Weights of a small encoder-decoder image transcriber.
Model: encoder norm batchnorm, encoder depths [18], decoder activation gelu.
Training: soap at rate 0.0019, 4500 steps, batches of 64.
Data: trained on numbers of one to four digits printed on busy colour backdrops, 2.0 epochs.
Rows from block 9 of the image encoder, named by matrix and row number. Each number is 500 + 40 x the weight over its row's rms, rounded and kept within 0 to 999. All counts start at 0. Numbers have three digits each. After the name is the row's rms in percent of the matrix's.
# pw: pointwise conv (encoder.blocks.9.pw.weight, 256x256x1x1), inputs 128-255
pw.183 091:500500500500398500430424500500500500500500500500500500500500500500500433500500500500500500500491455500500500531500500500567456500500431500500478500523500500581500500500415500456500500558617521492440413405500372480414500500500500500500500563500500500557500500500500500500487500500411562632620500496500500500500561500500582500500550500467500465500500500500500500500500434500500517500460
pw.184 100:452500428500500500500430500584500542500500500570500438636500500435500510500500500421500544500427500500500500501585500500500500500500500500500500500485500500500439500369500613500500500500500500500500500500500465500500500500448500500538586600500500500500500500500500551500500500542500500500470500500500432510500500500599500500500656500500500451500500500500500500500500500474500500424500
pw.185 088:583535500500500500500552500500500450456381500500500500561500500500323500500495500501500500500500500500435574500500500500500500500500442467500500500500465500500500500500500500500500440500500548500500500500500500500500500500564500500413500500500500500542500500500500500517500500500500578500500415500500460539423451500538500500556566500500500500500357591500500500500500500500500500500500
pw.186 102:500624500462500500500500500500490609500500500583500500500500500500539500500500431500500500488576500500500500500592385500592500459500432500401500452594474492500500500500500500500500500500475555500500500500500500500500500500500500500500604500500423454500565500588500500500500414537500445500500500500500500500500500500500500500527500394500500454500500476500500500500500500466489500517500
pw.187 109:437500500500500451500476500500500475564500500559444500500500467500500500532500457500500500500500500500548500559500500500500562500550500556422500500500631500586500500500500425500559500500500500435500567500500500524500500585500500500500500406500522399442500500500500500500500500500500557500500500397500500500500466500500500500500500500616500500500500500500500500500500500500500505500379
pw.188 096:493500500602400598500500500500500500500500500500500462500500500535500526553500500500500500500452500500500500619455500500500500500500500500500500500424500500500500500500500418500454567441585455578500570500500500500626500500647500500500487500435500500549500500590500549500500500500500500574630444500500500569500426500500500467500500500640608531457500477550464500500452579596519581516500
pw.189 107:426562500539500500500546500500500500407500500446500522500500409500500500500500500500500539500500561500500500500498563467500500500500500500500500609500615500500500426478500546500424500500500500445500500462558445500500607500500518500500558500500500500500500500500500444500485545544397500500500573600500608500624444500500500364500500495500496500525500500474458500500500500500570652500500
pw.190 095:500500439500500500500500500500500513500500500500500471500500500500500500500500471500500500500500500500500400456500552500500395500614450500563500500500500584500657372500573550500559500463500538500500500500500500500500500500455500500554500499500372500500500538516600500500500500500500500500500500500500500554500500500500500410488500488460500500500379487500529500500500500500500500566521
pw.191 084:498500500500500415500500444500500380500486500500500413500500500500500500561500500500500500500500500500500500500600500500500500500462500500537566500500500568409500500500500500500500500500500500500500500393500631500500500533500364604500500500500500500571451440500500500500500500500500443500500426525472500500500500351500435477599438500500500500500601500500500500500528463500454500500541
pw.192 093:500500500500500500500555500500500500500500500500480500544546500500500500500500500575500500500500500500500500414401500443444500498500637500500713500500500500609347500500500500500500500567500500500500500500500500500500500500451500538500434500500508500500562500500443500454471500500500500349500480500500500500373532500432500500500500481500500500500500671500500500500500500500500500613500
pw.193 093:500500453500549500500500477500500500500500500500500501500500500500428500500500500500500500500500511500500651543565500500500500449500417500500414498415500500500391500500500500500524500500500500500500500500500436500447574459500467439536500553500500500500500500500500481500521500550409407500500500476500500582500500500500426500500483500500500500500684500500565616528500500439500500500500
pw.194 098:500500500500540500500500381500500500500500459500500500500500536392500500567500439500500500500493444519500500384500500398500476441500500500471377500500500500500500500500500500500500500500500500574500500557500500500500435604500500500500500612500500500453500500482425610500506500500500500500500448519500500583500500415500437500500571500432500500500500500500500368563500500527500500650500
pw.195 112:542500500500500500500500500564464500500500500500500500536500500500500500500500500500500500434500536500500515500500594500470500500439500547500560427500465500490500500480500500500543500500500304500514500500528500500500442376500500500490500500500500500500479418500582500500500500500500471414406500500500500438500398500500556500500500500500500500500500500500568482500500500500500461424500
pw.196 094:461560430500500500445500500500500500500500500500441411500433500436630464500500500500500500500500500500612500500625500500500500500500500441500411500500556500500500500500500429595500500500500500500617500500500500500500500580411500500500500519500500501414500500500500535500619500464500500577562500500402500431500500560430500547553500500526500500500500500500500414500500500500500632500464
pw.197 101:500500500500500500452500496456500586500351583514569500500472500500500500500541500500500452427555391500625455500513500500500500500500487500638500500500500447500500500500596500500570500500500393500500500500500500500500500500469500480500547531500405500500500500545500555561621500556500500422500500385500500461468400576500500500500500469500500500500432500500485500500406500439590500500500
pw.198 089:500500500500500642510439500592500500500642500589546500630500416565434500500500500562447500451500500442500500500500500500500500500500500500500500500413500500446600500500500500500500588500402500500500500500500500500500500500500500500500500500500500500500500500500500497500461500500500500549500465580500500500500401500558500500500500500500450500500500500456436500500500500500500500500500
pw.199 110:500500500454500579500551592500349500465609540500449536500500500500500500375500500544500500500500453500500500554431500500532500500466415412500499500572500500500500500500500500583553500500500500574500500500446500500500500500419500561500523500481500500564480434500500468500500500500500500608500500562500500500500500500466500500500500500500500500500545500500500500495500500500500500580500
pw.200 086:500500500500500561500500580500453500500387500467425500500500500500500500500577412500611500500393500500500500474535500500500500500427500500500500500500500500500547500466500500435500500500500527500500500500593500500500438419500500500500595373500500500500500500500500500550500487500500500500500500500500500576500500560500420500500500500642500500500500500500371610500443500500500597500470
pw.201 096:500456500500377562500500500444500500500500500500500500500500457509454382500500500500500431500490581500567440449500500500500470500500436500435500500500500500570500500500500500500500500500628472500352500500500500500555500468500565500500469500567500500500452500500465421500500339500500500500500500500500500500500500500500500500500581500500500528500500524500500500458500603500500500433500
pw.202 086:500594500500500500500500553500500500500500424500444500500500631425566500405486458500500500500500334500584600576500500500500500548500500500500500500627559563500404500500448500500500500458500500500597500500500441500540500618500500398500500500454500500620500500455500500500534500500500500500500500580500500466500500451500456500500591500500500500500500500500500620500500500412564548598500
pw.203 115:500500560500415500388500556500453500500500466500500500500497577500500428500500500500500644500500500500500500429500500500616472583436500500500597500481500500500500500500469469500500413500500500500448572500458442500500500500500500500556500537500445500500500576533582500500500477487501446432500500500500500538566500500449476500500500500578500500581500500500500500500500500500404500523500
pw.204 101:500500445500500500500500669500553500500488567500500500528500500500500500500562500500500500500484500477500600459500577500500500500500500500500500500500500500500452500500500500457500500547566441500500500438500470500500500500500566500500500500398500524500500500500500610382500500480473500500500500536500500491500500500595500557406500455500480537500500500540479594500500500459500500500500
pw.205 094:573557500500402500500500500545500500607500500500500500500500401500500586500500486427384500574571500500500500500500500423500500603500500428500500500500500500500500482500500500555500500500500500500568500426548500547500415460500500500500500422500500598500500500419500500500478500500491500532500500500500500461558500582500500500500547500500500500592500500500500609500500500500500500499500
pw.206 106:524500500435500544500500500500472500500500537411500500500500602500500500576500471521500500500572500500528400500500567500500563500500500469500500500500500545613500500417569500379500380369500500500438449500500500452500415500500500461491466451500433500500500500500500500535500500500500500443500500500500500500500500500622500496500500500500500615500500500500500500500558500500500500500409
pw.207 097:500455500500465500500500465500633500500500522500500500473500419579500500500500500500561500471500500445500500548500500500556440500500500500500500380500500500500500500500557500500500500500500606459500626500500500500500500500500394500475500500449500314500500500559500491500500386500500414500424464500500500500500549500500500500500481476500545500500500508439500492445500500500568500500516
pw.208 105:500500565500500500500500500469566449496500500654500500426500500500426500500500500500569464500500500500396438578500596500500500491500500567500500428500500500500500548500500500500612500500500525500500557525500453551500500500500500500457500500500557500500500500500500500500500500500595500500500500500566500425500500500410500533500500500500449500410548461500575500587500500500500500417500
pw.209 106:500500524500500500500500495500430403500500396500500424500500500558500500500532521599500500500500500500423457500433500500558482500500500500550445500500485641446595500500414500422500500500500500572500500500412500500512493500500500495500458592500500530500580500500500565543410500649500500581500500500551500528500500500409421567500500500399500521500580500500500500500500500500553489500500
pw.210 103:445417456500527500500500431500500500500616500500500500462649500500500500500500500500500500500500509500500500500577500500500553500500500500410500500424500500437506500500553500441500407500500573500500500547500500500500500500500574500500500500445500500500500595500500500500509500455420501500500500500500500500500500560500500500608500482541500426559500500500421500500454500500459500500522
pw.211 097:500500500500500500500500479547500455500606500565500398500500556500438621500478638500415511500420500468500500500500500500500500360500500500500500500575500500500537500564500550500500500500461498500500500500500450500419444561442425500541500500419500423460500500478500500558500500500500511596593500500500500500370413500500500500500421500546500500424500500500500495620500544500500500441669
pw.212 100:581500500500500500500500500500500500500419500479500500500425582558500431500500500500500663448500500500500500500471500500500500500500500500500587500500500500500500500436500539500500500500624500500500500527500448500470500583361559568500500500500567500500500500500500500500469500436500623500500500500401447411500500500500500500413500500500500500500467500567500500567500500500500500500500
pw.213 091:500500429500500500500389500547500500488500451500500500500500500500500500500500500500500568500500500500500500500500500500510546500564500500447500500567500500426453500500623500500500500500500500500500500500500587456500500500500612500500500500500500500421500454500500500500390500500500500500500500500500447598500506481500441541466500500500534500500500500500475438500462739500500525470500
pw.214 102:500437500565616421500500500538500500500500500500614500473500473500500478513445649500500500500500500569430500500462500500500443500414500548500531458500500561500500414421500500500494451602500500500500500500500500515500500500500500500500500500500500500500500544500391500384500500500500409500500500556416500536500439500500500500500500500497500500500500550611500618558500500500500531369500
pw.215 089:500500700448500500500500500500500648500574500500500500440500500550634451500500500500500500500500500399500500500500500500500531500500500500500448500500500500500500500500500500500500423500430500500400500500500481500611500500500473413563532500500469584500500500392500500429459500500564500500500409578463500500500500500597500500500504601586500500500500538500500466436500498581465492500500
pw.216 102:593500500500500500500500500500500455500500500598500500500500500548500500500539500500500500549500500500500630500576500500500500500500500417500500500500462500568542500500500500468538500500540500500500500442500425500500453500510500517500476569423467500500630422500500500500500500500500500500500500500500382450500500500404737387487500500489500500500500500500500500500448455584588500500500
pw.217 105:414500500500500500557500500500500500500500500500439458477500500470500500500500500561500484464500507500500500704500500500603500500500516500509500500500492500500500500500500562500500500500500376500500500477500500500500500542500500500441500549500531500500500500500500500500500500500500546500500500623554500465500500500500500566500500500500500500500500500500463492544429454500500500500398
pw.218 110:418500500500500500500500500466500500500576500500449500500500500500523443500500500527444601533506500500500500540500500500500500500500515500475500567500500500500434525508500500500385500500500500500500409500500500500548500500572500500501586443500500500500651588553402500500500512500500616433500500500469500500500500500500533500500440500500500500500500366500500500330473448500500500414500
pw.219 100:452431500500500500500535449505500500500452500500500500500500500478500500500534500500575500411500500500555491500591375487473500500500500500500500500500500500500544500458500560500500351605500440500500500425500568500500500349532500556500566500574431500478500420500500500500550439551500314469485500562500500500455500500500500500500463453500462500500500455500500495500500500500500500500500
pw.220 104:500467595500426500500497500500533438569500414455500500500415500500500500500500500565500500479593500500413500500500500524500500500500500500500500500613500500500500516500605500495500500542594500500500500573500500500500541500500500500500499500500500500554558500500500488500557583571462567500439500500500467500446591500500500614515415500500500475472530500502500566518500743500500500500500
pw.221 096:500500613500540519500500500500500500500527469500563500500500500500500500463555571500500606500500500606500543500500549500530529500500500440500547500500500500398500500500553500500500500500500500500500546440653500500481525500500500500500500500500500500500546438566374598500500500500500500500500500500478568482500500500483553500634500500600500500523500500500500569500563500580415486560500
pw.222 105:500500500577500500550573500399500500500500500500500385500500500500500500500500500522410500500500452582500500436483451500599500500375482500500500500500500500500500500500399614475500500500500500500500500500500458500575500500500472445500617500500500500500600500450500500500567500500426500500500500500500500500526448500500500500380572500500493443500468500463353500500500500500500500500500
pw.223 098:500500489462500456500500545500529484500500510500500500500500421500636500500500500551500399500500443500500500500500534500500500431500500358500690500500500445548500500500617500465500500555500500474427500500358500500500500457500500568500500500487500500500500500396500593500475500500500500471500500500500393500500500500500500500500430500500500500500500500500572500500500576500500500500398
pw.224 103:500500500500386476504500500500449500435491500500500500500500500500500500500500500500500597500448500500632500500522541500487387500500616500500500500500500522500442500500500500500500500505554500466500500500546500500539500500500559500500500358574418500530500450500500500559474500500500500500500500473500500500500500500500500500387598672500508503500500542500372576500423500566500541500484
pw.225 098:630536500500500447500453402500446500500419558500500500557500500500556500500500500502500500500500500500500500500500500493500537500500500546511418500500500500475500560500500500547500500500500601577547500415500578500488591372500500500500500500512500500500500443500616456500500500551500500500500500500449505500500500579500500500500403500425500500500510553500500500444500500577470500500500
pw.226 099:500500500604445486500500559500500433500500647371500500500447500639374500405500500534500500477500500362573500444500500500500539500500500500500551527500500565538571500500500500431500500500526500500500501500500500500500500500500500470500500500500500500500514601448500500500369500500425493500500500500579402562607469500500500500500455500500500422500500500500472502500577527520500500500405
pw.227 099:441542500392500500500441500500500500500500500500500500500386468596500500500500500594500500424430596500500436472520500500500500500500500444500612438500500406500500500500443466500500500500424500500500448500507500451500500515500500548500500500577500500500500500500500500500500500500515500500450500500500500527500500500556615500500398483500441500621407478500606500500500480500500500500500
pw.228 115:500504500500537500500500479500468500500500500488500500539468500489575460500500500464508500517500522500551500500500500500500418500500448500500479621500500500466500500623415408500500500500431500500455500500450500500500500518500500500500500500500500422500500500419566431422500500452500373543500633500500500500440500500428497500500500500500505488477500500411500500500554568500415500500500
pw.229 095:500500557500500382500518500528408500500500500392500500550500500500500500534500410555652561500500500500500500608500500500500500500500514500417500500422500500534500390324557500500500608500557542500500500474500500500500500500500500552540500372500500459500410500523500500500571500500500423500500532500500500500500500500588500500559500500500500523500500500500500500500500500447500477479500
pw.230 102:500500568500679624500533500500500500586614500468488500500500540504500477537500426500500500500445434500500512500500527416500500500438507415500489564500563500500500500454500500412500500500500500500442541416500500500500500500500500441500500470454500500422486500500500500500500500583524500500547500500500500500500377500500500500500587500500570406500500500383500500500500500500500500461500
pw.231 080:500500500517500500500500500500591433500409500500500500500335463613500500500500500500549500449484500500347500500429500500500419500500500500500550500500500500445500500500500500500500500500351500500454500500500500500500528500500500500500500500500500296510500500500434500500500544489500500527431500500500534500373500480500500500500500500500500500500500500500500500560437561456500500500500
pw.232 094:371500500500500500500500571462500500470500625500500662500500600420424500500500500500500500500500500500500500500494500500500522500500500500500500500513402500500500500500500500407500500465392500500500371498564455500500500421500500500500426485500500500542500500500636500500500500500500419500500500500500500500454500500500500500500500500509471500500582500500500500500500500557500500375500